A small image inpainting model, trained from scratch: arch dncnn.
Rows from block 8, named by matrix and row number. Each number is 128 + 32 x the weight over the matrix's rms, rounded and kept within 0 to 255. All counts start at 0. Numbers have three digits each.
# conv: 3x3 conv (model.blocks.8.conv.weight, 96x96x3x3), inputs 56-62, a 3x3 kernel for each
conv.1:164122153142094125123113169125154195083134172082096116098145130103137119081110103158118191116091149119101152080095053094105129112147186169116081142112074119105110086146123107131098118175112
conv.2:085122118080097126076072156149124138178136119210145121124090136196120154255184145125143136094105145122133151154214231141135115133126120143117215079073086072113114107126140101108159111104121
conv.3:125089088074086130102163179127146194124137160106098109156174139023107141107090145144097113151101166133078104125098050166114171172170182140141104128162140095115120114130149086097134085115146
conv.4:113101159141128116130167168151132092111145171173196158144182166108105090156165171166170168181114116184165156148198146179138102121183171139116097151117079130128124255142116230142120230118106
conv.5:065098114109133140110129147075148173148155148159152132119108147138094112145097084116121135102114108117086094089072114089124137187141042105101091068090100064120090139115071117124091128144106
conv.6:136099099136084118255251199128120084153161157112114066145128110146117134134163112130116114143129148131129109138136135179120095149116128135147136143178152101112110119165160118152175125140147
conv.7:189226106127084130109146093119165186076095082056077070240193148083090126127075110124113123146073130170175185100119105102128144142134118104111138071094118175148171122121133094131100117161135
conv.8:105119169117110159103084129030056081109125161085085099159156160088065100128072143194130112206138117141107110159120126091114107144140149077079086132104137136122106194170102167140084182141111
conv.9:081130174103127132141155097113100095186103120200091109117148141100138146062145142109148194149182166119119101124121139106126135083132177068056094133117135093115130152151128145141113133157091
conv.10:070114130143106100072065044113101118159143165181127137114126142112121141122116103134137114110095097078105114123115125115097175106132152154155155174158139124126141174090109199118101213153108
conv.11:076102147139144130210175124124113124150154092222170154129133102175123115246155134091099129094084135134094139107198070127165114071080145107084082131116121135095085105090098114116070104122087
conv.12:152124137114134142142146109137182187132156136079093082055085131087104118122138118119079115134155151137135143170188159109179109070112117141113163148166149170182179124165112134142093134142081
conv.13:137123128137132135139120136134153164114096100101084088107132125164173178129146136136153128142132086137139136082075085098123118103096110127122144135121126147116129128141147151145155162134136
conv.14:160138123152153110150138138070064129100100109134125102100154143099153156124166178082191148097163145086175128092139100081135125096138112106141144089139153128183186130157133083124119079137093
conv.15:141137179158155141142144182105151135157201143119135085138108173149102166146076141161127101143113141102106179140131109148065122117075131167120123149076094136096121190091119208096130198095149
conv.16:104141113139193079136126052098154156050092147155209169178170102117098114121111101126191111171197118127132050102178184103178157115082110157146190096098180140118128136152120176160135192177127
conv.17:165200154097097073179155145062085101112144156135136109138143115138114167113134135167177121161124198100102122150149099182155158112133119132133111160156150100114148089117121156118131190167152
conv.18:195144100112176120141134107077112098087133167093110169138094111097094097111200157116088133154109135108095143234182156125154182108083155154136156220139134180115120114072077141090093159119098
conv.19:206180158159156115156168149069087048130160131159186173143167143132132074147176123094151142105151153057120094129115138098094071070106079116119057107123099063124105149136129148145144137120121
conv.20:123133113114127140092128152155219135111129117107146119164149099178132153116120083125145114091050102090156107170122095179126114185200130176184167147137154145135169094147125114126133131130105
conv.21:139173105151064086168178169138091144048112140143179186152151122113115151132106134141113112103108161146103126053115174150119094189121152144106114118172145050111172147151145082140133049128122
conv.22:125125135148109119147156153112082093157158155155135171164140105152139104139098115115156149143183163187147142125129141136171169137169160057059091150145170135099174144104164122121150143135147
conv.23:244121101164145166115123136177166113126104149098107150123093085107154090061079080128111144129170145128154124112097159158206133124117123115157104053116119127139093111161142078114115068092117
conv.24:118102156123123136107097119093094074149128130110099107127123139161150202167171215082127119168136191100104141138142142140112146159098099126112101168205160073132125169115147155131175143111160
conv.25:130142147123098144121158128122134116088122145116136131187163154127126124166212177113096104128131151099122127151166140123156127104099129174087137142105095154151047221140142197141125140108082
conv.26:194115081116164114128194171083117099105124139116151162137079089175118088131151136124135156116138088072133115104135158131120099134159120130119176112121183150116167171114167139102155100101127
conv.27:147129110182113139101094093136126105127145126188162130119110088121107116143126116121138108151145102098134064117107091141093073138136140155157084121136058108125092113152144119129164114138146
conv.28:168143156103115144125153177144183164096106070131165120129174188104142166070112083104173069045141063087210093101095132096092125115137127129158138104088085105097099123186142108140110102105089
conv.29:189181145116104143077073107183150142168070089211135118212138119174111071164091070078079110106129156134151121142148159060122123115135110137144141113121134121105107167104145167099144130109123
conv.30:069181123114237124117140123139148170152118103166106089118117090082131098123139156095143125091126129124123170137105118109103142133170174206139129194104075132126082143140151123152115134134109
conv.31:143128114127159152126108106102105119072115098106175150133126127116128127125139151113116081139117092148136124034162147144186096121155116103117139099146117116139101175107165163092165116063132
conv.32:140107094163145101141109080080103098150132136148116105139140140133148148122125125124152112146154167070119109103100050143078114142146092051104134104173183129214229110140099111142075100173104
conv.33:122109125124121106170121085102139140128127145111118113103119157115150141124196188112066123148158116107105097142120142095113087124130103118138179164123147100079129106106128101122117115083063
conv.34:160144107111145106149093134120096156166124118141121115147125163121091109152115118166175191127109126114088174145161137099125129149100117138125174125121128145147159138104162166123168125115143
conv.35:085133088071111136117118076126103099089095104097139119108112082143103109156139133088099084109094127118115093095106130140154177085137170046062045113111117145099129044097106082122168129144170
conv.36:136095084124089055120102093133153113109133134102181167129134135152124134204169109157121086106109103117136114200098186110103151188153130139120107126084134145120141057109032083162098102171122
conv.37:074141141182144120158143157125103118134147150109111069074100099112143149138161159146151136137133129128135122179163162126115163138135127156162100145124071091160158166166161119126138105123134
conv.38:143092086064085126105125142152196184135127168107115121142112087140116159114108152112132139113164143199187159091101123101137131119132170115095144052091145109124121118088095141114133165173118
conv.39:147155096134158128146176120192148110202153129098092102172127095168117139172119119145118112112118158153118134164142108139138120136106117134188131098137106104124082149118143135104156136077157
conv.40:089154145115133123126153113230138153171135112196112141114122080101166140147115123104148073050188116127130106193160123153164099151169156196144131162169131126110113104157154088159113115130121
conv.41:118125084089149165104174144036077159123103135147116150059080076086127120126156146138113173139081132128132154129152136086103134123084192092136141070099081080111142140075173137111131107103128
conv.42:178150125115067101140095136153159193124131149156161099182153136154166139163133127143162135106104111118137122105142128131144107154129058243161178155114112187147107102097123137123122138141152
conv.43:104094086145174115138117080086112150114116126134073116110098138139120113106109056099137112130122126111143156095118059140103086122183154107073118114119044118150056083129166111126178135130203
conv.44:235207147125105119073088141132127169141102131129126116129134145171154125189120098114111138108099121109112125064072019129101105206192138130107104118087112120132132102140108118125118143138142
conv.45:180111090162135185112138144098143175080127122136098098145086135101097133160127220114100069093181111156125094127169131117167098162092061120131155153185195210213223112138182124164163136163157
conv.46:106091099209192124142157139183153138106113131126108115160137167148108112133131097118113095130112105159140091094201177120129103124165148125105167136152133159173102133097139130105163112100179
conv.47:156123160182139149129112157175163064124142093115151147131103103157095062126162091105097128112083098146130168100144207154153145139108111116129179126125132143124131114127116092105116099122128
conv.48:149197120076131097101117085081131132100171142118136114109098105100118124150117119172143121158139120175113147145143118133126088137121104088158112139165143122175152151097212174089252182114249
conv.49:155125105126103120131110121168104056153107066083099086150173154105123098136124135127101112164140150149125118082103131095139107130114075080071128142112171126106149255176125238145095185123095
conv.50:119083123147105186143104130142174128168157087159158144127139142150156113135142123122091116121080125141082116113074071123105198120099138110156137077127135108146101134123135111143123113149133
conv.51:147107094098098105101115169188136157166120152131148196106110167137110118146117096117162142092159100111155125113053088149162111118217152191193179118141179100120147179153182184171193182144178
conv.52:095062162124097136110089111127149159080132177146171130205147176124091105146101155160077168206129151183121145122123151220182078128128147098092082177173157157135105171117194159092168197112201
conv.53:121154140169122114171102082193155155087101111122191169110086120091106148097094104095118100129112142187122143099109123115157121185166102106091149120120112175159123096111175101130167091140155
conv.54:137178159130145151109096166123100136136128160095106122138182186128134159089104092126139147118130142138151156099128159130165171105119112078089107108119178110116161088116066103104093105112092
conv.55:201137167213110136176092111143137162128084131120097129132125142143131199129100195134094124153094125135074124082130115092159139102159150168096092187098158159068169116155162121157141118133113
conv.56:135141135103109150081159145173155159078129141167162150152119164090121082097129135166131126110106112129133152082140196085128100150173108138146159111110116131151138164114152161118151147111159
conv.57:166130112102125189143094090089135154127091068120131109171162156145146120119118117120155197092150179114139140254163147060149159128100092088100125096104151111158143092121134118140148109125131
conv.58:120107085130106110121078088168171135112128121160110112220185159117122091078103179140133147137164132118117126138126169083173098090134163067108068107155150079119159105126160134098160171140175
conv.59:122109116078107096112142099160149152150119136138151152130103107150109114117118083150100153174071166134114148161137146150103117165145078130169109083147079072156067168079128162061128179082142
conv.60:129137061123149172116133160116142105111140091076105150158111170114108185081092161091091064133118110154133105118113076133128109163153104052121080081095167101082204156115156122133139101146126
conv.61:096105090099144147157144132148143127173150046209151094100174119168187161167149127112122122117081091157064102125160101081122106123092124126197186069153145072105178158122175115107157054089116
conv.62:134126089181165133130120121122106074165163137144166092127155139142170111104148108162169152115139090105174118071120202041070138105098154150094158174160202131127161101171085088184091092192098
conv.63:111205219131097099158161159078098076117153160082086112193208110225183174152174128062159077140089135160181110114184090156070102108137101090091097126108095139152147160171080151159106135157094
conv.64:107079094097116154156104051102115146119176111035160196079115134092097128150054071086097164100105101114121137141137155117102157109083102193146158123078152188121123113062067112116062127093094
conv.65:123144114129164128139094096100157126149133125126169116153138177144158129104163125101116108133111119097118097188132099177146152120180154151169111173154108136169170152098122141078126118095101
conv.66:163135088131132113104085130125146064165148116157164114123113118144127129119112075158107143124090139133116179116101182157106138161103167127139145150133142195125154168211172150202184143188152
conv.67:102137144175122110098109129071132121110136131134127080087122146086101158057095087092132104143086136100100106149173102193091086130147156157170148143146092124109151099083184138092225146144217
conv.68:102097212168130157148136114153119164141153151119115127143122101129107153144121164114120154127122130148140162179153095150115095082170165162132101144151137126163141105138103126119082134114080
conv.69:186154138154145159091072129160132163141140139113122084130113087127135125126144139132113096123104120150134136099113122129121127125152084118110164093106134080160116093200101168198146154150137
conv.70:107217112115182161049139180178165162157128108104099137129132147095112156093148157143160054131102107089107133146130047120096119164120111180177152163140115139122110135057121104079092105093108
conv.71:140086185117089152103058128117096163142112146122149138141084159184106220111068161143235112127159094072138073159130141164138160186164160152200117154205123144206117141112157124113149091096145
conv.72:105088115134114082220110087115130137113165151117182166153146156105111105171185155070103117116144176107105084100117157126095148143126139120152147127146172108109094132163091145149100147127065
conv.73:118145163078109123094070114036105104086095104088101090051125175108085126127100116148128110174154102153147094068142172124110113134125096093092154163112142190153144110128106128140113121157137
conv.74:133127135093084107096109087089086083127142122128176205096125115131110091155127087125105081103103122120104082133108109082117168100131097075100134166123154165139137148203151162177127163158140
conv.75:142099104246230104119155096107118130119144123098122102081121144110135142110129117153154124126140091091110111142084090142169140104140145092080099164116138122063135133140125150118127161157129
conv.76:129147127166173186123114135128117121126094153133118155164163130159165116158103108119131108111113078102129113157124183139148126173171149108127087093109118120080099146133165124144167147151173
conv.77:101105087137102087110146142083095083095110105088092113155209163107144122125152124061125165118092118146150173044099104118162124149135133100127118116113108156146122107111117099124104109151116
conv.78:172127106117144107131129159109095093176127122226121110127111131177102107143103116116216190119134095104106101142198172162150096056120121093131143130172167085083104092124143101107145096115159
conv.79:132116094148135134088117091117119125096127156117149140148145136135157136116159115143100077133112109132132145088125105114104162095098207081101126091114163091102164119121183105107147113112142
conv.80:152137117140080125156160178158133157126079151078026123139127110158158111162153136146136058165137054213147140115166150117128169152118119142136196151119133166135156095122130098133133105122144
conv.81:138109115118112143086153160147111103168135143152119093106090130112086156140113182119097109133085134129125103159104184186075165154112189108150118111137152124117172122143074126166061118119070
conv.82:151151148170172133107125105135099094109109151067089151138093048111099106088118123157157159128114063155154136115091121112069083150131136129081130122096137128119136182140181123149173121066139
conv.83:123126112077088111111127187105112148174151094201195135109151144103136124142089074101094089105099117074084098144140241137085128107093110070104130119115123116103084126196138114168138132136147
conv.84:129132096136088091111066111073091156126161135230180084137126163208211149199143096159142120157139089140081112143166127149165085105093083132130194122119138091097137126164128120133100149148141
conv.85:150221130112149102141113079108149187087120101156152121106149142142188168108167103121119130159140161111112119111057096119145183126130134119148119104142125104137160073131118115153155080124135
conv.86:124145163106129150144119072157106109146163101158167119165159173090151135121136176140127165120182149162108154103096109147153108156088142107112140098146127124120087086121086088173074129195105
conv.87:097076130192230151131165157127170138098124158150128137166148114143148111138125136141116139149136144143121108160125128137133089107090142111160155097140176153122113076107102138141121127121120
conv.88:147165156098160171123124074095063093098124191060117217156163126151134109104147138130137178118158175195152125125207172131139137122160146115086117155101097202097113157111138157111120161120095
conv.89:128134120145133125173161119142152138140112141015005113111127095147149135184172135111117097093101087066103091091059112143119156112113136138102110161132132182165105161102099155151142096114089
conv.90:071111139116127127113146147155100136143126172161109108118107180122097144199166182101165128123156094083101055078138117173101048136136170100076087161166128141133142133153139119117108123111115
conv.91:160120107145137144156149113165154130155163117157114148124099102165132106088140136085117131089097080113113110150179152078097112121118116072137211106131147068157202111155136105165156137177131
conv.92:169148109147123130150144084233145119195122108136111125149119162158126132157116144122099107117180163129122107114105080046137180107150132135111149157114143142134138184078164132083103135085122
conv.93:145160119132120115104115104132126118171111134126052094119107097163128123150109128132154107102129091087158124101083041065100141102169110110155151110146152047141199170159091161126080127094091
conv.94:087101134099114097181199137154080117106073094077091133092155148102134123131148159122113139091130116097111117119100138118161091154122108177108100165111121198177165130125164120115167132104192
conv.95:090098145165107120110065095170170101175142109081096156161136123134115122124110107103091094065093127142197151136092134087118213123141119175168127100091089092108083155180130132174110109145090